config.toml
crop_scale_min = 1
vocab_size = 61
encoder_arch = "convnext"
encoder_conv_stem = false
encoder_widths = [64, 128, 256]
decoder_width = 192
decoder_positions = "sincos"
decoder_cross_attention_every = 1
Rows from block 3 of the image encoder of a small image captioner, named by matrix and row number. Rows with one number within an expert belong to one neuron, the router's apart. Each number is 500 + 40 x the weight over its row's rms, rounded and kept within 0 to 999. All counts start at 0. Numbers have three digits each. After the name is the row's rms in percent of the matrix's.
Before each expert's rows are labels from the 100 images, of 14976, where the router gives the expert most weight on average: "top examples" is what is common among them. Only what is clearly more common there than usual is listed. The data: rendered solids tumbling over patterned floors.
# router: router (encoder.blocks.3.mlp.router.weight, 8x128), inputs 0-63
# gate: expert gate (encoder.blocks.3.mlp.gate, 8x128x128), inputs 0-63
# up: expert up (encoder.blocks.3.mlp.up, 8x128x128), inputs 0-63
# down: expert down (encoder.blocks.3.mlp.down, 8x128x128, transposed), outputs 0-63

# expert 7
top examples: red object; spring
router.7 093:498518537466502496449435484451525461482473467433540524583509486468481510490506585543489437393425477452457456514549553457437527500589478489438518513496464488551472458526483548479462481473498531
gate.0 096:499413563467472520539459469485431506465469439515534432463589477469466461506513439456490543546521440459536515478476518515457562504470528455539513447485510485506483580473466468504533439499451543
up.0 083:543523536462518490520515492490557502516511596468529522460466448428451540453489447489486498491485551499527472498517525566524473564495474468450478599551516466546493583538457439542506478510578561
down.0 103:512463483502494491564512457554511499537507510522484543501546542507509484448529542517514522517442483456481537572491506458547440472511450434537468524582533525530485416484488523443537499484479584
gate.1 097:485393429552503519465555520540533494503499504432457536446470509536454544514528502475547474570490499560496414548494456473539469459570462571532503573569479516490538551379491534505485563516571509
up.1 100:547522549562506498477487466570504567503512472474564592420499516506524514524417486442480507471446488481483526505522515438533487433558517497518516458502503499550492478474547482489511442530522515
down.1 080:510545524508561507467525394487473473444492543538519547520567456530447534504500574488556537512477571498569480517517538497522513461495539513515487560491507552518552511460525423490526596488545505
gate.2 105:498503512480520482527546481587504535527496469440446401568522454422431479479524466507385542487479519484531522522509547533544498558451481485502537527586465483492483475466492499580497445444491559
up.2 093:452448473450513534456560482497531546531497449499499532509521484490426463507554500516466459486526575534549541601477532538520510457472542516520531438494506519546509603517480472502531513473418529
down.2 108:606546448521529549449496488512544484507621489564443535491567460546448549532489532444408487464519556492499498598527554517463501474488546449493502460544518527488513461501527480489508531451519479
gate.3 107:527534523550524562459482477463492518502469485506512538547537514544494461506502420535442499446508513527522501502410508562505538452535520537562584496501501505483509445478474514510518460567456482
up.3 095:465510482494461532512513451498456411504463485513464442570527514470465585537569465461454463490535479578476495510458501540546468490487569524523451484508481547474539507500498491481500452460484493
down.3 094:483478456430460437468528549443518486545477528506428491546499504517487506525522579447478505542471494543483545518497524581439526525520498443466491504552496518540482560411565488521548470452481531
gate.4 099:438530484499478396474537488519525511543537439520494504420452499491474504516544522498455473532461525497445547529493463595458506410546506498430470473522528441565474419517501458528499500434491522
up.4 088:472450493531522514608526474456471516477417487507511534558531557553464453463533486527489502417483441493573530518449587509516533374463547502514529494502505461575514503491511485498484439470537506
down.4 099:462506507549473501436487439587639575574500483519524451473526509480480475483482553440514524492582527489444558510436459514527376488512465470460493500507539490436557460551571546475544511512506505
gate.5 100:524478567528461522503546511502557509473541524518459538467473541529444507496466477488473524562501509493496552514496574531529540437520477518487492594543556540533537449517421440481495516424442438
up.5 092:470561539565496528547493528494501491604523515453531521533488439486478489438488479489487547514483563478534509547497518486513479470527523557461492574490490527544559500478548548540509493474540471
down.5 095:566478421526460453564547529572532454451497488598490472535518506591536520506518541508510443532496479561465483512548493484442445552474523524519543581480533517502522518569428470471525456604512500
gate.6 109:487490479527443524492510475595489511521495528489590507501565526475521511547572412510516425534549507517497465543501504546521418527521506468450502498511430436482506454507419517588541507451521516
up.6 091:495495489536487508501499493494481544471492477502512534404477505497500544507510428484456489554638501490492515475544449561454535526485508492513544528529470493453467478561544516509500498441527537
down.6 105:515439517452516571492567490546614551516527534455429500561503513469530523450465479516581458481485480492489485504543493539481517516481479487509466482547466501524450450488476502488417581523531488
gate.7 109:492535475474455521491540457514558559535532547447450539485477468555475520457527567489520508501506474534466469470456466566517429487430526528470473512470481574422489545513554514503464411514513537
up.7 102:524421473500532552438534480479489514511478528457512485496551522498499415520493477605571581480525565561543498478478498525462481487454479447442469521499475529467548447582542562541531501536489533
down.7 102:412508552529545534398519478519530534441516472476486545553500500517566540553495546482416552457544505542478492394535531504588403504499462476524475534500486466516515516508549511521539509503544526
gate.8 103:519525458440475538497497477513473465468490548424548496423481436537479456470507494551508497563489543438572521458568494482529446490546564477472550505463471478521501540489508530517531518537531437
up.8 098:424582530462488494620513508508537483492502521442475502528481530552528547489533518466436485433498459486504447497527553464550472519477541470563441492466478489456501535480491579512496463493527534
down.8 092:569511506471493461441586502482461508430516467444593471493483523580544450534581428493492551409557507512473522506493469480581499525560518454524489613489483504512513525569516536489463471474505488
gate.9 089:496519549487578571496399493455449433507508480454497548519514504552475497492505587440494542546472517445466422459505536542480493516560481486429544483530498527454520570425496444497516576485471510
up.9 097:474477469502570526588454543461529454479471469492499486436511485489439553510504532502490520467537535553526501491507568526461461523526466501474459526429562507487526462526474507448510563475450615
down.9 108:581565527495586532482497521496449444492516547495433499423501482478555486459465485594503502430502473497500488428544515486529522509523533532523477545528488486452512555480575444582552511456529544
gate.10 101:546534509577419468450476460492456453483550484483533533510495540472443585475452533505560470505531506435486547580489527512526495501517485492544488576486486524492444466553555503478475503531550489
up.10 100:486541482479543452517445552522430566468588436529481485452476543553555499470604506505435475508450516484478468499521516469450479493490508468477570555510485473497527581462438506505443455522482503
down.10 106:442454518529499519505423523481588450527538524517527463505524495530486525542548523470460404509508523462487550540488445493478543512450470441400485446539480448444545533537472509552455572482554489
gate.11 096:509522496538490546459493496479473432478473461459594430382456506453476559496490566545543497526470451458525493524457503540424415520477498519505502556466529522560555451457498515568408483423539466
up.11 099:440485500508498494482554405472503509479489501519468536403489499466487595559491563603546471512513491497470502503506449514489522499523481493517553472518506434469498478558530554474445453499457546
down.11 097:522456450514532490422483556524548565473535577508547474475483555525512491530505466475447465427519524501520501490382537453473557444477537415487507510536505492432483488573459517526475500536538565
gate.12 092:454423456549530551464438474455551431510413478495464431450472475465455499469507434507531504486524524525537504516510523488506520443477417508500500490414432491466519467521462562530508540471530512
up.12 098:522482508497471533477464424495537512479549471466519560500489456502468480530533460521483450483543533507431442497463524514576505532515456451479398451396487430461529524488487515531514541560605470
down.12 093:486492452432553508429481469525500433549521468473475508542483500455484479563541441525535500556588473533522483536422491512515439459535424407529532462506544547442553551452464597504497498482459459
gate.13 104:544484391464509533451524436524460514520476465515476533480500479468526475468524452508452453564493510475539498472418518472448500551454498577484451539488504523433486525448527596548508477527543518
up.13 097:553525448432497523569572459540560443518484494540518512514494464480501493577496527489455493510568566549487474522478562494447471500547532482441536620504510464467490466441494531475450498564475427
down.13 106:554499509465534464471505542473459583484459443506532525471539548494487514498496455507516472464562452502501536477508501501522462509526467520550500563555529549506426492465438538483533462611514505
gate.14 102:564464497394486517505466479534467513460515513555432537556483491549490457510555587403492588490495561509471471512535509503563487499566531514450429501514498499523424555503488562449506491517476470
up.14 098:515500568435458516444466475509514458536460511499456484522439592538527514537472457541500529537491521586470460522421486507531502462435497514565475459547537554434477511512504487493483434484473536
down.14 094:512556468516442560464549560510490511431483550473462542466462495421487487482520502543611492522483522497478436584510526519542558494536416505511489543548511552522489562450526525496447521506583572

# expert 5
top examples: count: one
router.5 099:526515475514523480499429466497500512520409600483492482506492467408535537473505549472441471537489501455531504588493482493402500515609485496552469454432548535512462515502477574462503523528474495
gate.0 098:552489484430472541531382507474504503558496441505519523464440509532454513486474480507479517479431502457485497526500449489469523511514496475524527439530438545505491514465565542445450525473483480
up.0 098:489546486500439471475504516466495415486487455472505445483514494469550536553568564490542517461515560449520516539495474444498474540492533548485573405497523529494519528587563499427475510463584433
down.0 106:496455509534456520528472442510530546589487421463511558442498525521487592470530496493498509523535501540491479476500498526502485556518484553512537503511483490445400524505489424472523533480542583
gate.1 099:542513512520503491552460513513481521487545500517572518509520521590471463565458517472447559479558428527557520465449485522516507515523458509514501526415485482439454492518605491531486459478502479
up.1 094:508520454549475488470516500482535459570446453507527449476517594493489494512444502542556490461448532432499501494498521477497501501500449485507494524477452577534497500517574559548489456421474479
down.1 096:534538498506502484466480494493514503531462500500528527441479443531436446499557497514525401482535430477406526514478499505441556457507498486487522526459485534525516514406534567520497488444478536
gate.2 102:503530475568436480458505437565447504570471519543505482476538491477500456428478542544456514483473499433470472503529497547539545554532481492499493477499499512523411404461489493538518465487454507
up.2 103:509518504489472508547562498478494521441473566423505494554547492545547475546517509468471453462449487494517497506475497538516533490424497470490511519483492473528450539575487455562471454507549455
down.2 100:556475443542471496491445493489505487606456558515498527473436429558469507498496508494427567474464483481472468503517567511500500491493479501519466457518466514510520473466532458541529471510556499
gate.3 094:493486476539534528568473523546517480515562535499441439464494489479457431526533515511480457497449525540499497525558475464504558453553470589525529495521443517462464531460551532586519560521432485
up.3 097:481578476507479458526509496595480503553527512489528527457501460505453527487556522484393552466462440506509537461521525491485474478567551558514493523492481600396541509503487476509539446495478454
down.3 099:478508539563512491466415537511515509524484487477471480481520525427473523453526519472491518484526502489555539462508547471453515458497509475465500494482487467567452544521540391510488510534534485
gate.4 105:497511497415535510540526592593486520446470524507457417538562479498489502484551570499513556489472535525495532492469499504511553513489514510542468471471477458428549522507529524496455453500526487
up.4 088:479455517497494474531556511524574502541508437500478467561472520538493478456522513403499480475500594443471570570467488538532447527487526459448445519473471547493452490567490530467538477572545525
down.4 098:433468492481491540507482513518414424481472496500517480584500482489527454532574501438510558552456537443442486547511471529521606484451539489487491471531551530538452458463498511535495521461525516
gate.5 098:488525511496478505456521562522537532485485467529486498458504584449398553443454482463506429563517542518531509412541504527438526511552476494486564545542510415521492491440565517445536462549427501
up.5 108:540441533539466451586530448556462553571509453446491514410526498498499495464525517469500526545538566531480513459514505456491553519507499506527471485477529432502544429472546537525491539488556601
down.5 102:550483528457530506446502493484544548437489486506468521562489518474500482371491505488435465465529506484416477468494490502488433524514534574501506568473547416502528478547541486573559479518495484
gate.6 101:518523520471480492484493484474517485506516522491501414518502458523577509518553470539545559520472442480500478494495545569504543544538525530512507478490472531443497457474513464447473548519479470
up.6 106:511483488512563492498475428503443458512524449460511518525488460518569480513437491486547523532547444628465495543469452459538515549519516462469505567526474507520570492571503570485439543559470514
down.6 101:496498579541531513478503529492473506540440430491457506497540522565502429548514439452564514516489503518563550518509426522578497524516547525609490447477479434482492498452516501516503481413579503
gate.7 092:562485490503491557524508495473537497429507591527497469467470493499542488486503490497497482520508496453439510552510499478476458570496656586543522552477477501502483467418591497498557505488427511
up.7 085:450501499505500451491546484532475479545507517430494539487535487545492537479511479547430485567504468521464500439471465528450553486526463513513581514425506575464460459508503503619522462541533470
down.7 111:465518546454471471493492500558509485579413507547569560492471519464464523506495502530510460567551466546457489561593517485511426494532484588503473535532489537447515499556467498487480532558527487
gate.8 104:492426501569495479477490596480422526507463539509503507421451488516525479405544518461440597486535518451494499545425467481513472515498467465536507504524519485474480463518473480511518517546430523
up.8 093:464497575539429530559469519484484462452476489556513496471506511540531459486499460451532451522514563492439546506459509491508494503598445519412567473513528528521527441539463515513458484527501542
down.8 108:517536494452500512462533497484488508540479543472547518497553520506603471530484420409463556476472544505517485474548530573472474544566507489459572492527487546468487555493576497529464441496474564
gate.9 096:520480541487513547523545464492550463505465443517483508462452496547600464505399542467497501467472518568539562519480456464507597538488520510540449541575467511513429512474512529498522439435545427
up.9 090:536510498461513447536456475473539548503489404485452510406502461463440557498487596519509572491513481524545552496598543562489445489519520462562502461468464525472466521532476470452483479477444429
down.9 087:487480534446464479447534517479534494474473540527553467531433413549469499482420525412476529461512527553489461462485502496487556469504535476505530527427533480572535465468521450455555431489479438
gate.10 096:512500520535501489457522528502536496488554627518412481447507525464510526487516515537517520537456527468532494555416507442468472539530503538523453498449487495443557557427533540500571543441497522
up.10 112:509499558506511537510528443467538495540548466437568520456391508511561462489497507556482522489455427478515498450515409504530417585482533505540542501476530504470462474508451447501490513599497513
down.10 104:450490449479533536551445529556467519436527512474489515422530561445453490413545485536554534551520543497537471467560474532488439531535539454435555540473521524520526505462505517518466478445428525
gate.11 106:444480450546530543538518494494477418485477500567552516468426448482463472472459468512500450548480524482550481481534415571493377427518542551502465518466463484540431539496536467468512537514517584
up.11 108:464480478553534518502470544487559520596445503510453580536456506469478484500560460469496476482545438491545559510429482450543482497562537474457423522572413465508463532496513523523513527503438546
down.11 100:515486392487486479488509501521498518531550517565568560502560515519461447519465569503459476506452419498473478488483449478421469469509476495457558431442473497533375472522500520466457461498483519
gate.12 104:446548456541574520497438484473521576529470500493471558481509522535471524399598408503459500476517484426527508485531485494492470494562606484540573514576453554473483455489482471483467515494524479
up.12 103:503530532456567540433485535534481568549510529516539450489495504505512518537418460550543552458468517488542497502557485508560592494554550415514507516481472544499569473557521491491499501467551449
down.12 104:525541457527522504458470444468462553555521468552505463549529608502568454484466500534503564469512433539520543543555455498442493458552475516521478455452508551476503507490474507568472440533471559
gate.13 097:521535484493489512430477544462511505536473539417474556522532491587540527588470498532468414525527499456524481454512496529487423517460497539558489459529493554489452497537538512540537465555551488
up.13 105:521499530550516580493472550473542550434467502515488528517526514459521411500454438537547479515535512533424483485443465473523496541566579509542401490504520548562442524571512486489500545517512537
down.13 102:501549463539580450514503490524502484481510488474509581457550511472552526553603467479574556475535442471595468478483482512562523514513572525577508501531482444486537495408520479450537529490495477
gate.14 109:485552530441560476469493493524492489506518489493432461423476527442519535475459510454448531560549464483495604489443474480516463543483488462506493455517436540459462498514487553555430479500480474
up.14 108:535484512514526537468509544520555491476439417482503507460510435474509536563544567538468441501538535525523472453516521438498469504553490539550498517359456525473507459434565480515504539493503516
down.14 092:499496480536509473443513468434499506445462455534513493509481462486556556530527471481470447458486540523550448520477467492448528475474441530455506552445517475447495601518521501495501584489472449

# expert 4
top examples: count: four; black object; brown object; green object
router.4 123:463450437465520521501507556466472476498540502548511533484521546569445462492496494505568527485587522513569490527513519510516436468399543508469509468585457501500537481519486501473502498453478487
gate.0 108:502469433466466580495516490521552510428486511536418447488540556520456505472493488464550438547495519563543467476579470453471480497515436536499545510582454494509482477514528531503493511457503569
up.0 095:457473463428462519557431513552570503462458546514494482517471499497480484433467451514579501536562515456486464443514499440508514555483514621452490524478430469472421497608465505502531467533478535
down.0 095:521502489502523463510489537496494511451514517498525528507458554500476491543493563527524377458508492477475549591406519485507519492577504504496406477482526546410552544477484518482559520443464513
gate.1 092:528499515508477527536505522512528458495517609493474492510516545465443533409505483498464518517552471555509523491502492451512510498508503499445539461502525594486538509541504478466448505446541466
up.1 108:485547470494483488472445540440539411499545478479491405501530539568481558468510452520458482524480501457504559464483483505437501418471514542521514547442489477422446482484510486476498472561552480
down.1 102:479519504565546569505516511526518517519525558533468599509412515515543539578522474436473526543462511466491401531438473465443467558514405487501522521579504507502540458552473454510492516493491499
gate.2 098:533449441465563484531524484478422455497488565392527467537530491488483422491486539506454544438584517462505514524462498487440456395491510520501478512584478515536472456462525505476552500496487495
up.2 092:496568458481494501592445501457484420441482461553483426446512483499581500544482468470498437582493511426483510500482510562562499482572529489463472381528513477550461462477546515484432454513516476
down.2 091:500543451510489403501530522589522520498524532500539489515507533508458469459436545537450505552520491515561516509547455481469604499443454448445520483495447561574450452490527505535460546541514410
gate.3 112:494461501509531498453493490543467501510492513522472540526508562579552527468500494602480431552535459507505495585475495577488443525458485515493513563536459495513515489490450478573544495553454405
up.3 100:517556476500485491447449537513471550448511544437504545468515537533477525494493528496462512549549446469598508548483482499507541531534474500483489566514563458486499522466459462478527541521488519
down.3 108:489534476489512519489497529465512490456540446452507450462519486460508521468403447473470520547428549506545462518517444513474532563467455434448520466457469522512508516477453442472535538525555559
gate.4 102:459436539601482492433500554553444514485556585550482460478474475507447546455534475571436486444493505524534483492465440511420454462483472477554512522494436535498513409502534463470512479430509472
up.4 097:453430454487514510497532550528510528526448546511515524481464509533504563503466442514559488490511513506474505427450532443480505448426509499519489490525512472513560540471481525504468473534471527
down.4 103:525543501462452521499412455524438445522525538528499540545514499527499463540529470565503553507466451503520492555518519556479505563536470473550543464512572493505497425470519514462519579505520456
gate.5 125:468523467466502515557477448541484543501439477506429509472547488499574537524508486486541558508514494469524453577423463485582481512459544480460513518522512481463475566506458450525484454454442511
up.5 128:582519518600526521507596455493577534519523536518592457541549512480458461529481481489497547566478530522492471470572555527527526584476499556569497457462435555522488486460480490475469477498513563
down.5 124:529486538473495532475534585525517543531483442541476518494511475468495490516489536547517520511550524507504517454491472534425512463587451502464496513521519447446506431511473472508464499472490513
gate.6 104:430486511488575486572522526458457445511493522489445518516508484484536467551488459601552507488496532524505520463503541509523476574437478527481455482452511472479522508435476566527542508479537505
up.6 106:478458406490446438492525520494530521517382555449419539537460454532504525557452521494466545517503507503429483506475524497540467513469493502566467463480512554520585476485478554516459479495520497
down.6 101:543592546442522521506482480460510498447480469459423467485515485532483484477478494527425461533486449557510466501459468488395516520462417479509484504518454566504531538473593470520442459448571489
gate.7 100:529427496582503484554489561534467534564484544487498494524570516420566524517447466534509442481573397576526532494510488527498478521490455477515596490504456490573517490502499541468515490528434485
up.7 097:514451481505515557412442492517571470498485488477529540427530474519538446499452509449527443505480431522460485567529465513507561422503532510500490480474540505515526525538566450505472467503478451
down.7 090:507492503519525488448500430545488416468526485411533449561502501457555534497511544517456455509581478570530533570530523509464446468545457529453463462455452447547437467503498514501532467517507492
gate.8 090:454503429437480503496466496499532495477506470518532481518447461423494557456507490504410515500502459439517460497508453532414490510524471492440462458466510521491522480503553590464479473461550516
up.8 094:552525458562544496535474491456570466583537428520492535443481486522416475490420529543513465555500467472434542512461494537558538473533422526532476527489451532571407436471547516517485547531478547
down.8 094:493533497528496541451448499569471555510474446498444495382474600500476488499463520511491488507495472511544557523490526541437496465536494548525545530446555473534539522429487540479547474507459498
gate.9 105:545469491536561498441475531533493453484450526583524507483547495461434506542451444452500586496518561544489461549560462513468522486521507442581480604522591547506489481486513557497461487483521530
up.9 107:484488475532534459455548498429520449458462505532479425535520480469549516452501541533504403535506515497558548491462478514507496548544414499516517491468529518511530434519480541618469515459441431
down.9 096:451517491537544449437501499547565523484524511515479527481479558510487573444573492456536586517509584552532501500529500539489509508584492515518436543463519458499460523512529441450529508497527563
gate.10 108:515513483483486500488468515461437515474503504491605531531567470496549505411503470503504500540458490455521491523518504491449472500570542443477470511549526516498480511529529522487565495574493532
up.10 100:476507496501473511475476564482569466493439525424467536546519572488512580495505512506420473531520500536407542500487473524401458560481494498484475519450493520455466445520465583449491466493526569
down.10 111:555489529501482506528501556487536441463526475518502472467527477521526504475515530558440500486466421474579479496468560478520426478468497611494481490399513460519531510555559479570472504469519480
gate.11 104:506472498533492492505518460486507525553463514510482505571528433482515460552490527545510513537447473571546533526428526538518517496456535463532489510522483494472443582501570439477489455445469516
up.11 099:539465575588466529460532485511484521450549549505441535511498543473482520474427477514512509526496492525489425530521543527486467545458527483564491476402486497534512512501519500550499421467524491
down.11 100:582476458469485447450558495434477486457442488491456487472451492470487487509488515483482506501444557509546501530508566461548563558555464439562519471553458444528467484589501534541446439418504540
gate.12 092:475555553559518448484482502493494509397544479404471522489494476493491501503481461561529438485466546576576519482467472520490464531518531443525490544543533494462516527447514472428437479467437518
up.12 088:505408424542493543464578476527443454515611504390508506536538520479453521529539498449452607503485567482511531492517500510445434476504529500584459511564575574459563458458507473537501520459499481
down.12 096:509504526475469552541517493506462477530522511507525507513468512475440519444462484485434481530436463543517549479533454511518517513490529419445561500498448466445462448442561488518523486531530515
gate.13 106:490517445526564468561439473429478471451539394514486460447544562478500515503477478560526626559519494537519460533541535514468436427508511491583454524499522435492537513546533431529538516495466527
up.13 108:541577520452548489522467500454533498519537444514444509492483533487482506519517493502486560512591472486451477514519494514499518423479525516449455507558490422416502512448485458477541510555536524
down.13 112:496444410496488489492480522415515504545501564487527485505497543482455434541493474511505540499548490445524488500492476495538534500587515477495489489536479429480509503517524538502491495480441511
gate.14 095:505496549511500489540524481505482540503542461554495447511534439520480439529567505461533510546532493437515484511558535524463465505494488480522407531510484522448448469553481504458591502538499495
up.14 093:454477527439508474515508524456478531524496495541493536561438541520473452510483477468444468506486525496474470420537433501551543611562529468484441455534441473504467571514527542508465538467551465
down.14 091:491544521429562503491511494476536531541480399460506492556528504511446505539473478452460532482518564500549487486513484559475494537464471513464480567584492593523530406548434488489468444538534431

# expert 1
top examples: blue object; purple object; its colour: blue
router.1 105:493510491560516556508503549502496487496495528464609499524523489516520459511543493427465504479451461507501496513465468458529507516462547493495511520480555460534508499473523513533515524497561509
gate.0 108:497467475487506449495531513507434516546506543473583577475559538506519468483468506460412444521510494491568554475487482550493521496417603532509528507481481532466507542480451494530545509476517503
up.0 118:495530440515467560459462500549505493478445508515508561539510437444419513568503463516452550435586511544508490502484502503554524487477502483578514480489463488562525473521539552457492503486543437
down.0 123:481455484453497457416439454475496497501503417456557462569459528438486507490562493510466544501495506458544548489534539529551428517435518527520554543470509493493467545488443492436458499464543543
gate.1 093:463498509534468494512475546450560536486413453525495462454494438504465498447509466557522465502508508484524489492544519532425405479453543458518521535480546473466476624496566507553481492508490495
up.1 097:493461500423509468487574416613521517464563496542524511518495522488398491483431467507551526506506444503485452463490529465483463478496536574464497528492525477566500537444527506533467587513549546
down.1 101:489561460462501548475495553523450499470510473471468524418412536510514465497535535592528414488534544470483466499434494546502535472535466493470495513504511552463500487482486460479496481527494535
gate.2 101:545538464518530521521482527496486522452530477490594522525483591497560515490430483453466448497450447522470458500471523520483528449467507478475573449438429463497514470521405495467526551529409587
up.2 098:477521468545478525461476561605556451504433520477557502460487499485493463445467480477568497504460512535428506599529518590506507507495423504454489498472481492481460540528478477523478514515463518
down.2 111:575557497437572492492458487427445484463480540462533476535546495503551476507468490497539461541490522500502496510557443535531594475480524478543492429503520475577536491433506525519497480533501581
gate.3 096:441481508462538523457527548448549482600532526527539507447475495527558514479517448534574494535423542496464507501405570508496496556535513497509512546480537567490482498439458460509491471523474512
up.3 098:568527544549450500541541449502520428399478525528502533514509576564470444447573475548510542534454507495507544540522467553592453503465537532561490534451474432441483496510498521450507436527481466
down.3 101:469554528511500539419464527555470456548537462531501494551482489517540496535481464501546513500452467522533499469408413527486531485480394487480446547571496535409521520464496536517505517500584530
gate.4 106:508439502521551507546595471536451442513522467573423459432444542622512457536482403508467515435495574471569537512479523520506492487474589554472537521466550491503455491488483511487483518433467509
up.4 094:527492479529515454543497521523453476428570470486520426513541426478499438495477560517508492462562496481492486491505461492463461471505483529426535518485546471551580562551441468505480420495515461
down.4 098:519455492498415450551512519512492505518538493512516485495463491558520522450490509450516452474539570499557545485433485448491499504460491485476442471520476501558529530612524522480529431516517508
gate.5 106:479441527463477394507537531485410500543528458536426498505521513504439491523549435457441500450483559572429567512526403458488471473538486475479467508549458460532543511523451483515479466529536404
up.5 096:564504498504454535469488508485442527577526536558499459573502496425461476441582505477405455502426476513481476536477459551526484501462481455467504475556574482495507542407437521481447512499488508
down.5 106:422470496458569499554539505432527504491522515532617397434442463497517454478458574453507448549534531547517483530492471506498484548535485526446513455517459537496528511435486483508520554510528531
gate.6 094:530546533498503567495572443473514465531509522529474485508506518521515499482526541514541486365441533491502495501521502470453468425482509456460472533494487498558539503444476536571515536483530453
up.6 108:500572532513435476520604503513524571449411472565530540497544477507469453439607491519510507540496470560510501538436525543507522489526535527535512444549471508449523437511540568563515525531523539
down.6 111:461484499448458501461502533521449495493503510528520502561466468546473511403520578439470513533495454496556503512438361462446527540483434443488444483502499545478449461522513479533476529594442569
gate.7 094:546551452482438472449446523523431481586497446485556505504431455517416524495473520471531529495458430472494558462545463569509495418495495501536471495552583470465521448482559573509492506486551567
up.7 089:554392519475509493516567472429501503494517493464525468465417461552594507531503483503558469564543474497537467548549532530533445493462531440478490495424438519505579523578542480488469539510544543
down.7 092:485484453572493473511472546461509443529463446471511553464515482517408456466562534529546563514471519507510480414563514513487456489571428425498580548469483528552446469450400491529534531553490476
gate.8 093:531521491520453492539507496487431505480557538565472481512468496508468480502455512437481434505487503547547475508515506506487493579559568513485568447488461493513530462446493484434593471414521467
up.8 091:488500519472506452528475464425509528478469543541418452539496471527470486513541448491473381529461505515431544475442528490543471463536514510483486517473444515508435480525450502488550456436501421
down.8 107:511594523486576462448519532460524408518539458497500461510540465498447495487441426460500455390449559488461495556501462540435492547492449461429548561583535523516536553478488552442531573511518532
gate.9 104:453447500569528558459430525506429494555468486514521489544550465511437492425432567496448517533466539465463473421450548404561438449479556477499501527484511450511489454500507542500471506458463491
up.9 107:498489485484370463546491483545571434480488532512488448478483581630457536508493490495499542478477536496468510510514425553472488505465454485498512450457462504465518537518522463491496493560561442
down.9 111:501533481482503560544485490495503461490530500546565566572509528526496562546512488493524468486498492504438501486539464460489502509528482445494535540580457510475492457456467535606446455505484496
gate.10 093:519522510451545488459456469509535451520460474523443586495522449444457506579508463440534479473453492471551471513535474554512525500513508440464555505513515537522447475477576504511451536470513443
up.10 108:499490514499553491509559551512586422519519527416508489527604466494511543467462515415423553483468553496498493465461543544468465527498465453504512475565506474504459479489493547507482473441490566
down.10 100:579463532472505540531558541471574578560551539467511481509564489469496530538484466519526504545520505551428513406469548461466476468531566559465520498552424529541479573500489460525548571478517517
gate.11 102:587488440522548523511538513472475548445495481543499550448490472417508509575496519455465512516511526473522411599540516457500515505529458432512585435516517496540473454508485542533552512501501433
up.11 103:487447539509511493489508539541518470588540489474487506527458595505502520491475486478495477536472451450470486538494480525521602455440513492501493482409469506508554486473502523517622541493542506
down.11 097:551446521565458567498542526507487435467390463444461504471523478517542521513436468470432501477551448565479534457522507523570490549555522460441505449538522452510475576439466532459547509490605477
gate.12 094:492608513554483500483508474505480494475479514435480580498536508522442511453516481471445495500522513524395439515485459485488548542598501467472471536619527473489542502518517490488494518456491526
up.12 101:583593552512582476466495546511554356478508496503490563504474506534455473543520442537488491494448516496496555569498508475468449476513559520588481550423524535436429480517528555526516527461511512
down.12 100:536473468505459489475505431489474507414619536534523507548492440508439501474504539473464515614531527454465544458459495507469503561560502453521468524473500457520469562510542546542468536503489513
gate.13 096:580583528471424603493503520428487563476469483434518538534529500450530457535496492540505424484524516439531551516468552464513508466478535465500442475534511540489498561446441571494500557530501501
up.13 097:473466537402450478510522472471557459411546501483463480424570496490475523513538496517588483445505487524470497467470368459515482470513433494512491469488499533445494459511486491488439452514507531
down.13 086:483516524588433492490490475517558508450488419515469511541589533475572483516498465532547540508500523533500517541528471553435428495485510537521516464436564531503510523557542439564538541498497502
gate.14 101:503466530545476484528499520487529509549574515556527465503500480492435546517465474483469501567490519486520493440459562501541463493505506502455486470477514496524545457555449514485457553480475455
up.14 096:524533524417463527496550543453484507505435562485481476464571491436517487491478450487505517530424482457484534505445519537449560517526524570418490549546448551526460437531465559494503513528515529
down.14 104:536493443460509517502573440508535503506515474506552464515551495490530515473520461524621524507582471456477503482458514472496532494537525521526498528483421541446560432554451447500482511461531487